python train.py --model="segmentation model" --dataset="analogue clock faces" --horizontal_flip=false --output_stride=8 --arch="wide_resnet" --norm="batchnorm" --activation="silu" --channel_attention="se" --depths=[2, 4, 2] --optimizer="adamw" --beta1=0.85 --epochs=78.2 --lr_schedule="cosine" --final_lr_fraction=0.01 --warmup_steps=1490
Rows from block 4 of a small segmentation model, named by matrix and row number. Rows with one number belong to one channel. Each number is 500 + 25 x the weight over its row's rms, rounded and kept within 0 to 999. All counts start at 0. Numbers have three digits each.
After each channel's rows are labels from the 100 images, of 14848, where the channel reaches its highest value: "place" is the part of the image that holds the peak. Only what is clearly more common there than usual is listed. The data: analogue clock faces.
# convs0: first 3x3 conv (model.blocks.4.convs.0.weight, 240x240x3x3, each kernel summed), inputs 160-239
# convs1: second 3x3 conv (model.blocks.4.convs.1.weight, 240x240x3x3, transposed, each kernel summed), outputs 160-239

convs0.132:473517509500484509485535483499496537482543520479437516501532482540467475457506496499542470483524522480538495508574504471471484475508517479514507482483491473507529463424473528495510520486480474510498501510471502490507524521495500488533485521
convs1.132:485516486511480481514494476491503502506505504506519501517490531478468472506530496482510515485499487472489501516424522490488456489505485529497543532553552532526540482461471479549497463482468505506524482534494497517506474504502511530527521499
place: bottom centre; centre

convs0.6:505494497513491507516464472487498489464459534520501505524507450520516470468487475540438523519457500462525461482508499533490502496500474464492508464532505508493485513491484489466515483514496505510515447504504493479525487520501509522488462465
convs1.6:530514462484544490477544509509501529488520518494497503571481532463459484478454497536544502506486551498503505511499551461524507508464515499468499476465514536514440511467464473518456495482467508492479445445493492526522518504502461507512511533
place: top right; top centre

convs0.221:471532502516477505522516470498498509460484488512465520511500510526516480533467490487522546483472496447462490474472513473525478522492525480462471488483454487454448472493511530483456498493475513484519502513496483462519488499455450504509525518
convs1.221:538471510521503510524528541493463488503485508475492480430491498460466524467521494481488488529515506489490449506484488475510518515502500493513488534457490529516485468505511474533490469530516529511548498439519453509446478468459523503450533538
place: centre

convs0.80:502503521497428479503516508498521495504513509510496522472468487465504511469452483539522514495509536456494484475509524533512496492520474542497448498545506495545507483493448464526525494497482526519501484509528447497521492506499502484516512495
convs1.80:464470492476513474543491511496490500501519472464466479455507514509482473500524494475453467492493460530515520528501533485501489472462484492496496550494519487506470515492503518470455497515476449538487535475476503464481497507472505483502523532
place: top right; middle right

convs0.3:533482524516495463545447468524473531512524497496474512504541484511518495475456519497511511490492495541517543530517491519515485505525473499495488546513505517494464494486510507505564514460506517516508477496484489513484491516529477504470464463
convs1.3:514486505528494456510528510517500487539514449505499556480477565488463509512531524487529509472518497515497536446517505518557508514486521506468566514508477498482493491527501522486480513491486485502523545477525450502538505525504548497531552516
place: centre

convs0.210:482458497534518485475482483505452519479486551512513492484487485477537487519450515489449515486481466484548472511535499521556477496487535488494467492463497533507521534505521473480478492487490476497509493501525469532523396464489487499480542461
convs1.210:506480494488491512489474481526524533480475492495491474528510516467509546482498505501487486497466450465509520518490482447478474497476503495494481507498459473514445481496503477517531521508516491474475507445482514505518499489503500433498425505
place: bottom right

convs0.131:472503492537500510483502483485497460466510538491510432525478525474495525473444508502528526473525507514484470515464485491462468479519514451471487546506504509492516487481497497469497477526473490491489464515523528476487443497497538487488546447
convs1.131:507522529530487492517523490496492508478498509495445494486469523502507458487490490492524498519505504511504444523478484515517481469486519491491453508465498450511409528532518471457521521481525471499539499479501527496440490456489518536506491493
place: bottom right; top right

convs0.34:468512475443472485468536464497508517476482510502478466461468494465522506483507518496530526465494483487476511504527535503494503488497468450508499536474491502506480474492470476452531481525497513490477469556536479500518479543514472516493490506
convs1.34:489482481491575481516520560522509505520498487567508523527491494561468466517497504486469481478489465538512529486485470504505528491500476484494505501451463508492496505514533525498494496483495521485528516501541507537476432533518522484475497509
place: bottom left; bottom centre

convs0.204:548460462469449508490494442513529517504469514488511521538550474513530470470529528530501468530510505504506496516504550483468458512503488511525503512470512476495493504517476502481512544501482463517496466496527524477540512535503519471492451517
convs1.204:509498533521520486508469487479467535491515487491500516484502473488497463518490485473514517515501497467526494534474481488503499461506493505513522479492515440492480468503496531456484488478503483517539485513535495508478527444455482502481486494
place: bottom centre; bottom right

convs0.71:515470471471517462487516481507528492438505527467492459487518481476494458503490511467483522464558505470500480487517523531493500485469493502459521537482513448479495471449492477506523474505496483524512479481510463473528466532491491456486508524
convs1.71:520510519500471511537508533493485543518531511470549530499533495513509500478482519499490506493477520499525498513454539505465514542548490499541521471526478512458462521506518517467471518484516467444488542451528551526513563484494443500559515460
place: bottom left

convs0.231:485552475462494550472507488494475491514549455481509488489487498477543512460463462497476513487493495495507501492456488491445481486474467507487508507487530450519544517495531446495462479489509472491540471494517490471498463505495478493483481516
convs1.231:532501511497502515499545522539464526520498473514534508521528520478489526509519504491514459479499485521536503535511494480510488512490503488487490500495500500508460476477505553534508488495531480480510507472522507540479443482534522486517507518
place: middle left

convs0.232:474507494471479463522518453486446499490535512546518493531524524503535462515486526469487542463517472480474491498534492529496468507483508489454462478512493504499520493510497504455477509474459484510483514473482491507528456513495521481471489490
convs1.232:485449490516520483480519505531530496452460498499445478505465501513469507507503517498519499537507485501528500476468495470535534479536489514513478547502487496492547461485484475531485507517509528490531517512523481496484470480512517488520455457
place: centre; top left

convs0.50:510536499462515531505470470528491524474484547444525490496548477507484465522544502507488518508490518465503507509469509521542477537496514506466476494500520535470463522518482514511497500540475498502511491539475508471528489487509537478479497544
convs1.50:485466508529487526529497486508516491474477530494527470532473512510512465451514466541531528518518436506529504503489490518477497558562479510525461506459483513536463481501467491506518482499492525472490495481518517532504444505518474497492462477
place: centre

convs0.42:497518548497505496500536497534475489489545550468526482477480474499499523550487472472509499464456475525463484485510499550508505521484526499472492490444472505478515506487454469479485500496490543485472534490489476528488517457523514475509513471
convs1.42:491462486498507483521448504456514505514496505489488508520494482480478536522479475471447499502484466466505471496497502512485500489479477487442485528485517508443494463484486462516529470486460496481525500467497528516518501500472503476496489510
place: top left

convs0.145:467491508470440459458508524499492475460496483536515459479500439492515482484473486515446507502479466474462483517458520505482489494489497473491507463486485475507487518479493476472499546432493519515479485508545463537474434496506446460467486491
convs1.145:503518458536515500488490490486559455486507491525459416501451486518461502480539487474469508511497516533489503523581536490493478452481498482520492508490499523475499516544498485518500505529465486477482482518464501491492509478475498506500487511
place: centre

convs0.13:524512491499491489467464505453478466507521496478475509491484519431471463453506487512512522464498492523545509496478452499471522486499502477483485509526542511487504525499454463509536496495478490438486508459478487499491517509497494488475474460
convs1.13:447473476510542505488526503484509481519497514475502479489513524553507512529525523488500512506479503523499515522504497495493497459512507521516515536506481484495517539513495540506454517509472498562545476522491504472484496511497490489529511528
place: bottom left

convs0.113:508524508476500505539500538438488425463486469509460550519496492483477478515500530511505494487490512540520514504531504535507498473507486474460502498459514522469526490465502412496466473516494483480486516463503494510551495536485476526479527481
convs1.113:520487504509503520482525501476475547483489498497505494475467519518495541491463505487495469540497522479509521479487481531509440507485483499505550508524476462473484486494484503498494509460480504469469487569510551495502510469493480451455490513
place: bottom centre

convs0.17:475487525498527505481485520495514511418556499492460491525539489489489462484537531463498513529525511495482518540504475469459511495516476482492481504484521513488502509502467469500470492457455535470495474499521532453451497489494521479491488486
convs1.17:537521495531504476466507483471511508558508525500457499493445460523495481508504498526498466490520494488479492512490477453517496483484498499535511523487497499531481483524534486472510467462534518540472457506501508494494532519516492470527522527
place: middle left

convs0.121:495511489514467490542526511520510512498499482512528504476492503461497521511503478473492490501502478476517511478487491529503499491504495511519498501464471478507532476474489486494531499484512467509496514431504490498512511536469489495507464505
convs1.121:465480479514468511450481463489513443501449523477493491538481488514500479464479471495489496517485490506501494538484465494472468471484483483492495524501504487458551501493523430512520494502477484488431503534500486498472465499497460476444515516
place: bottom centre; top right

convs0.63:519513475511504486480491518521450478444499527522472480480472483486508515532464499503466519473495529511492478527497485538504490504531521512461505501497486481515485506450480505479490501524501487502468490467489526541492482503495468503506486493
convs1.63:480522520499534425542542515513494472489511497525509511539502519475558482499448517526488544538500490543545490495527505483500489499478499496522511543513508513467536477526519519507486514501451491458485502468496496502506458477501525487497470446
place: top left

convs0.84:474496471445500480474499488500494546499502467525507524456488498507502487501484511480496529498487477507514489486458490493516474501495506493482485494515505510521502529499463537521492489499496480457559504519484500490524498505499506473511429505
convs1.84:484501520493453502491472491486506483477510528503462510517473499477484540481478492479527452505516470513496467497517498507476496476490462486472512486468501497520476456473501500537504502471492507504474473504517446490476488491506502528494448516
place: centre

convs0.48:470473533504532533506485455514488483465524530520473514501508502468469445520534489457503516518515494496495476513529498504475513505496503510528535506478479540506541494524470528458488468514458469485492498463529512515529489457471510552505467468
convs1.48:512505499513462493480512494482549525499429456486515483460482472489507476477447496462447496499488499487509479518519508463496491480519514498504483503531488484505479530501509479526539532540502482487484480537520539529508500508538513515466497495
place: bottom left

convs0.120:487459492503506490487487484477483541502499510527533510487521523501489491497475447512484470500494451498484525523508493512505499526512494526508546476543496509516487496474469525463525536490500468494510487517519498507542505550530507496493457502
convs1.120:524528495515493515482507539470527547479515484477472518497532492522522534500504517496510515497512497479475479500509433466506480473508454522517451488475515491486559522526484430469530492501489531441509476497510532523494495461484467512503470499
place: bottom left; bottom centre

convs0.111:513529476492497441554474504519488490481483532524491468522527486500465492535432479464513467465516500446471521471513440526532533506479467502498527526503460513496528503481477512509467444494534559544498513535508516508511476489483489491502493471
convs1.111:558432484479539522447509493471504495494524504482460454524480526519496490503494490496521518464469519529444503509547482494531519480452531458467505513517475512498471484532508479497542494494485460475505490482516514469527527485504506482495476493
place: centre

convs0.136:492496490500503502488497485492494486494511507510469460488493505491474492490467488479488505499495475462516452486449480508489484488528474474483502489478458492469495482456511515450523438492492475518486496492479485489467449494486497479506509512
convs1.136:496491490526531481503506431508500513514505476472524481494527496524494460484582482497486504523522487488507490523509504488477498471507484492508466494501552521502482517597460491521514547508476543479459495470524487508502485512514485487485495488
place: bottom centre; middle right

convs0.156:524455491512495488493536487494499504485498502505513484531462497482519471507516501480454483479548520514527475490525511569538489447497525548500472466525536487484546473485470543468506463472502488514478495506505457513520468547488463450453475520
convs1.156:501445511482465539500428538468520515505519502487509498470465502508479480505511473517492532521494514494496539500531466487445501508522480508500469505497502475518512512525531444526522516517523508497496470525518522516482501494500506497521500513
place: bottom left

convs0.220:500498476458500478513493460474522495467519523523524498521519519493443482483466494482514516503506501454509523497479514509499445472502479419465499513496500515461523495461470506473490493499504468518488534491513509491515432550488465484508492496
convs1.220:494478491522506516484519458504521478493510472533501469499488474492482551499509498513493505511478508510496502514472483484498503481481487520522510552493485553483540471487486478467526498498519549450491502502483486518503457521473489497482500466
place: top left

convs0.4:505467500423516481482525499540481499546528521467456513484462518470508506497503510563480498519545501527503496510496517473535521503503490476476482523507484500505508493515466490500542537519465489529501533491499527508449499496454512513492491510
convs1.4:459517524540476548502476492478510519558523491529491513476496504506472475467496513493481493480496487450453500438454489538530501538477505538494503518513504551519500508512487503492438442488492497494516471506492472509525465546486458485477507508
place: top right

convs0.35:489525443558516466465503508528490475474503481477532461475501505480504506513504505528438488487552481483491504513481480499515488507513508479482504486529522508517555522454515475501500533459489503540509526476449505498503504530507487507513480509
convs1.35:493486538449487482524490516504476503527482537531449503479465477498448506477499492501549521480560531498483514463443513489511503518485472494492478511474504510500531501489477506502464521506490496433469490531543444505481477515510512479505467428
place: centre

convs0.125:477534479523439501465486458494494538443487516497501471506499543481483454485527527464521481473466518468504470498503511512521504506497466536472487502496476498470522490460517544473474501518496521522483497521532488510512444506541514471508510490
convs1.125:532485503525505481489498478456539509511487505505498491466473484521479526500511463503517534517540469482460496476506490504529518519497477462475490501450516514541521508497478521500504483520526518454512498477491501487493487476460506499536487462
place: top left

convs0.95:523473485466500505481511502486489517542500539518488510488529483488484470541512480479549528537489443494481499493568508528480505506451499513518498484497507497562504477463484552500510481509479470492527477474517472506539495479461485481499524474
convs1.95:474497486515488534516463505460489481508477469470495479480498517517544462463485476510491501515496510519520511530484446514466499464470512507528476507518496519451578518482519494508476475479472527554506506544501534508491491481486475484444502497
place: middle left; centre

convs0.214:510511521505506496483487509426467509479484503495518471503511525505528504488511444488497510477461465477483491482502502498484478488470491548459503505527474488483548511498503511511499494500490469493534479489521486462516491521478450476528489446
convs1.214:462477453476490516491505481515521527537479454461551483515502473489486513471557485502521524503482539461504477450510488513562502519523471506502494487511533505471463508515516496481451452520473521544498493481502500497456508468501522486505490533
place: centre

convs0.227:478502494518456510527512499484515481495515459502489482492517456480515502498506469515497539469486498494499496488467488507515507530535518472489469494466515552535481483534517483476488505501520544536497510468541468521490481498551480523459502480
convs1.227:477489497464492470482500492495480491472492500523498504514453469445506495473491497454476480539432537500478518535495498505444508462481502446477520534533524518461521488481495495488512510507470500495478523507487483450494474506481458479495535494
place: bottom left; bottom right

convs0.53:554460483497511520524486472467488491535452510508514467505495505502534499500475466507500465465488493489421479516502501525514520499519513494514462482500500490446485500520492576540537489496456495437493487515517474541501505479501474501464492436
convs1.53:476511497528514486492469494525524480472475470494492487481480508483493522530512490525491506484494490504503505495494532509523511482499514503506495446463465472469526506500521460486466509471482485529529493528493479486486459524521496473483497551
place: middle left; centre

convs0.83:497516482494521491487459498550436505481509495515506507523494516445499476512515458461474472526510502532478506524488481489502524486534497497497488473523511477489490523495485494427467510515537469492475486469513490518450521489512487536502483513
convs1.83:470507534524499493508530535502503456496438499533528517480451536493517471499501484493498493485478470505482489526488494489502479509519518510478508520487472499520470490519518476439450518466475506498488519508479507538546484463514458509523547518
place: bottom centre

convs0.55:456510497513449502485455477508473489506497535520462512535510439494477476513530474491495466438497517473514472480476513480516489472479518500474507495455505498490489463461479499469533494502483529518473484490499449505507488450519469472504491454
convs1.55:500507471469504467498484466463465510512523486515515465512502486445465505435496476497506515539494511543473498490474495481474498497511500530479511477481525461482406489477463515546533483525484478473533532477505505451518481463507471534509484512
place: bottom left

convs0.25:538490499459505476526502498527546497508534455503475491498492518442502513495499503441526492469471453480515504532502495506482501450531499520523528504483473465512525497487457507518511497513476472509488501463506507492507462497495499479541504488
convs1.25:499466494511522481502487489499485530460473469449508488499464480515498499482486470532478538524496471473496523445490491510492468510497439488537488519506522504483541473491483439527524492524525535488504478484502498469484484467486535496457504497
place: top left

convs0.102:519491469477518510522451497483452513473556506513513492520480500484494505480469480492525549495509479506499514442502504525502534502552493518454494491515535492502509502483502479490483504510518449458486464500514462440510505478478495507521473472
convs1.102:482534475519500487498456480484497447452457510467491475460500508499485505499499481507490524504498470511487486495488489475484474470484496490515490485419451499528486479472471485479529486486502536522503443485496491527483534496539476473484472534
place: bottom right

convs0.223:484474471517483504474483510451511482501500495478429516508492501488481513476469550510492493493504498417524474480481538507495504481505507453508513483500506514491497510511448483538507508510437519456495478494482506480491510479533463446480504456
convs1.223:500477504491475481477470499506498481513480498467449506491465503512487476511532463507497468485493484502483503495512499507454496501487501496500488498475484484514485472477541501492493496476478492604498513477455504482464508493506536463494466574
place: top left

convs0.47:514517485467487455462538500476483494460513504483519436534495501495542488461501456502490510511505500560519460540506467499455500522508515509481523497532474510502521472491467515507501483523490455486520484476483513541494480488463509453493489488
convs1.47:498430517492505491477490501481501519502486503506489511499542470495494529477502467475495475483453485491524476481502524530487500480498496479540484473462509463517522444509536510522536455477494537496514490509517504530468469470480504486502477519
place: centre

convs0.29:492507474511505491522523482511494485452515520488468462518537469507507461446519482520532518473498483531480533513500469512503460500502478476475467560478464501479470477481466485503508483458480482519514508484529522497486497500495498480526513535
convs1.29:484456523499517501468459536504503490504510492495492548490549525506458495471484529519476518519500514506546501514510541518504508462439504505528492473505475492508501491496466482522492508474512477474547517510528481486490500514471463521481526498
place: centre

convs0.197:464477481457507470445489494491483449432504445463459466494537489464489453474469497483485487482505517475513471512451521523460480489515472480459508519487482485507521510428469514450526532480480495522478491450502501485493491499502504475512498499
convs1.197:520495489530527511508535477506547529476509509501530522486514489442495533473535475504526482484485474485495520500529530489536509486535569484467478542497530498528506519625475501495516505498539523483525534464533480504504513521507533509484487485
place: bottom centre

convs0.26:475498537434478509514532520479517496485479515488497491477501474482541463463474498541450502527489530479518489492462506469533505531523484438482483496531526504496480522525497530482451472500479522491485500466515511451506503548524498502499507503
convs1.26:479498497495500468472505517548486474471482451494491470522466508526474525477489516463505457485498517557466497477468498509444477486510496493452486468465491516503525472470525462512501524515525499509513477543504471495470471445528496486536520518
place: bottom centre

convs0.194:516512491497468481532537476502520509459506502511483464492525461451548513525526511461499542505538530506462496445490518476500505458482491466450451498540481507533485524498482490489536523461513483496518472480532514503486483537519497512501490510
convs1.194:499551483522444533533517535514523494459507483534495520519474520530507455527509503505483481443536504487514512512513503487439506505478532444526506502463511479534493507490483552451458512502505488490474489502498504475503527489511481508536567474
place: top right

convs0.224:497539482521471469517511465479516480438502468511539488506472491479540482496494480495477432485517498495497514489483503486491486512495493480505522498517487482522506467479447528466496501534523528501493469505503496506512479546506536464459471504
convs1.224:525492506509520511466437478499522544497506537468513474510506531429518530476482471509522494532507494522493488496496464502454462470504445507484522466487473472491497444556504514500497486481491447499512488438480510502497525482492503518543474513
place: bottom centre

convs0.171:495513509522486512509494477509495507480533482508490493475497466497460503516504525469490527478494473501530486511514517499480497511470536522461487516473491512473510505498503528466471485563530472522493530487525484524519484522425508510476489513
convs1.171:498467484509505517502493485528468570510464479494481531493526490488497499474524486475500482532435519476513416500481463491458497494528459510485499523522499482571541480509488458479515437481522476499494462477463508560501456460497507475485479528
place: top left

convs0.110:515489513532455478477482505532491476486517509531464476450502487478515496491505496518495473445493497486503475493545506471506514448473518508474514470526499504498512452479470509472480502452499519508537474467482471500481472478520496451464462462
convs1.110:500506469512471514525545500523527508514523470509526517477545520518492518483502501510490495498502483533506496498520504546500509528481509473472522526447510504522537487511508495510475525541545515493497526521475453521497529513515473478549543503
place: bottom centre

convs0.181:481513495481527501512472506451502580480516510529506487486454462468478444484471498469480519485464507484494497534466489464473482475502500484485486518461496491481501533492503497489461492495494520472490439502483519466475483502501502495517491487
convs1.181:508487495530491519515481514480521502475527542488482435479534475480545532567506507480503559509537522468488459494491500498521472498518456507473477510471527492543500467476507503474557468478488470479509469527461496500455491519476538514476506499
place: bottom right; middle right

convs0.180:493462501496490471526495507487513515532519489469485541504496520505473473511505499485484524536503509436524511493500500454511502519517538443512508478457526512503508508508520498511458507500502521425494504509498501498540522525553430482503480492
convs1.180:505504507495472493498429490514509502466503492445416476506462478495468466486490484490491436490463507486495465504503470525446494477506502489490486490485480449503461455508532503480501494495476491569520465480480486479483489503493561488496515535
place: centre

convs0.233:476504479491506459475511454512489482530500499520506526510480519468528484502517448486455487467498504454492459475498483505473487506472513496503525496434505509494513509491492477486521494508502525511472496462496509479557500482473520535501480528
convs1.233:494532542541498469527490506506450466515472490503502497510461487512531483487525490467496521522519500488551478521503492506452530492475492514495503507512496519528500510494455490560488470479527480474467503541514500528521468525523491527460508485
place: bottom centre

convs0.203:542541526523474452498527486511449462514520475478508506531500476489475479485506514481469522469478506563526485492504486529468511497496494470494504483476495491463494490509524499518508490525466497510470483498485501512493495525521484501489460462
convs1.203:500462454501483488496452480499523470518500495485452488528481485492507483509525494479477512533459510500503458508512451498494500465500524489482486535514507515492537464496506497534499486471481501503493516474514487512475446511473487476514475503
place: top left

convs0.54:468519480502461505481473492468494501515485423488486506475499458462544543496517479519516502503462522484477513488499498516464465496516514511475501499491518493488478509489457516458469517462486489483543518475496491474481458474511530490523474462
convs1.54:485498509514483501487499481538486517538550480494476536475491551525457493493517463500511486445528501442477487447480483526550552515502495486510524478477493501502459461506478505450466457485478495532488502503477456469489532504518509498495504535
place: top left

convs0.91:471466531492493519517485490511505479494452506529514495501486465518541515517479481512450456440529492493529494457455465516520509506469464482528498503500462518477481498494479490506456492511463495476484489491493480514518467500482493468441463500
convs1.91:491464510508514518465541512494486481473463520459494505492483524454471505497498454506479523531487500498491465503511494494492519508525464498530560503451510539511497487485492465496481509500532465495477440483484534512477519491506482494458552537
place: bottom centre

convs0.184:503499506493474499518515472504514512479484499475482519479511493513471458507520512456503455490489493504509512509499531517500476480488498539483508495500478472504477505456481518481540472515457506490470474529508509469491490534519508481530467496
convs1.184:527500512486472508482482507451519507510491507523511514493496493440495506503506501498504501509441511480516477497486487509459475496501476507462502467518482529470480522502495492500510503508519481514504481536518508511520545515472404502480464553
place: middle left

convs0.23:493496494515502476504517514503487514486534460432526522492500498521471454518521491468529530474486521502468490470516528509537524488532517500472491456520489466471533458498460482503547475509485522477484483519468480486459526472493519556532540474
convs1.23:497484496500504518507469508491513494548517502515549488482570487495505514501489512498509457491482487463466514494499507511510475513502487507481497562529494474513535508525519509460456517453498524522548497492478459538546483512471503464498522515
place: bottom left; bottom centre

convs0.61:494506480494484503494512464516522533494512488502508443522533467494538529497462493491504538439508482486506459539477490520530464482489491522530533477491493471471536472432459506495538480500446500474485492472478524478472494533523489491510519462
convs1.61:529437495479495494511494488487510503516512512518501546487489501464444487512518491528484489492509575460515478458508484527486486489496493480470507494521493535460575449497517534529487481537520499498489471498508481504486522524494511503491450537
place: top left

convs0.79:462452488487520472473505489478476443423519501481478490496518497483486474473531510500487512476534501520501493520479513486465498487514441501473487489475459537493521447487486486510544504464477529480507531482510496467479523487498511509497535492
convs1.79:496498499523524483504505465504469501537503509490466510508496517478536516515496502486526541522474504530549497462476495531527466489465572479536497499479442487520496487478519537497479513469503503487494497462501463532515492525533504540482494507
place: bottom right; bottom left

convs0.44:532517491500485458472517463501516522463513489489470470458512528474476500468502536486529543497513492523522481487486471510496493458475475508458468519538477489516488478489474531484526516547443516527538505484481508491522479502470492485496499475
convs1.44:496484470470537471480534488546521525538485531516498485511494479492477457512512495466460503523479533498476531479460477499494493461493500480501522549512498522511462490522535484506524473471539472501516490473478514541476515488493510512505455516
place: top right

convs0.142:499505471492479468493504485493526490471507476477483477475517471518523508442490485509483501466483503532454498479509459513508488480463502505475531457524470498508514518474512492498559520501528480474460470469513461477491491515477514485450501477
convs1.142:512504504503488542506512466521510502556519501543513511515492565513476485513529497514506503480536501470482499474511534511501526529478553499525533515509525474531471508502502513460446452479504485525499516474547490509512513545503495514548533504
place: top right; bottom right

convs0.215:512475517503507495499452505513481519517494494464494515490493527511517462527515485494500427516526498494500488483520503527472526521501499520506492479527492491485472518525486534538480514488489473443534478510506505490495520454553500503521481481
convs1.215:492495484496474515519464491516496488493466482444440496505471489497477504482541461504479470502475505502495482488518485494463511481507473505503492512470469436526503483485527484479479474474451509578477501491457464488443482477492551486479502539
place: middle left; centre

convs0.150:495496500522473499483494491504511509480533530512478478489511550492562496488499511479529519488504462524516503518528552528510523536466496526538521524522484494507505464514500538480512499513467513487429501492527495544523569530509514504480483537
convs1.150:497475495508506530488497477483527497533520494522543515496499464476488485501503482521493502531457477461500502462446510483551463455524482523482443513475533534504498498499481518504508533499510533489444516496475499532493520513504479492503507489
place: bottom left; top right

convs0.195:493481492465496501459461503442486504463529532516537457494500525483492521496467470471486528490523448462449497531472481504485498492495518474489502504485509500470506521511463512514491501498528513462523483496521500525456489528495465499489494464
convs1.195:475464502476518536525526508493524512450501443508489534501494540508525553529509524487479467505510508515494544503477484516469473507481487481490484501500464501491521472503533514497485550509456499498480507479450468465477472468508519491473540489
place: bottom left

convs0.134:486489470490470479536510483498455481500498481496461473490552510490513427474455509466476511491499502466483476506484498482501486512504515482484461495467465488455494484453469462478498478482503470554515496468544463472515484485466495464487512497
convs1.134:508517514533520480476497466523522495495517487509513486511479504481495504481540489524538504493518493502530472485489483491507474477563509463503501485482528495496488523593482486444491532503517502462518524467507476513499555549553486507497506475
place: top left

convs0.149:494531547469477498502498549514485472496484507454499538478477498520529493492486444490492489526454514516464470473492487502537522516521494513467489462496497481499517526523512483526467501514528543469508498516543492496478483510460478507505513434
convs1.149:488466473504490484518490500530527482513477437474517482505533501511474503505544496484443502505490503465492456444543473518495506491480478487509468516477491474498519497483512510491459456484449487591503506466467469499450513493485519472500465537
place: middle left

convs0.103:502490531533501487516504438477490498514484491548498474511502460498496524506506455492452518542534511470461501493487471505466493490501496539527418463473505452506457504461473490449482473467516478506492510514491481495527466522520500500469494440
convs1.103:492519504494495536482483481502515522558502497470498503492476555492491476512499519507490470436516494425499509474516497499546544531482527484476499470510529523499464493512527480452445513520500508513511509462538487521513466530524528500488524515
place: bottom left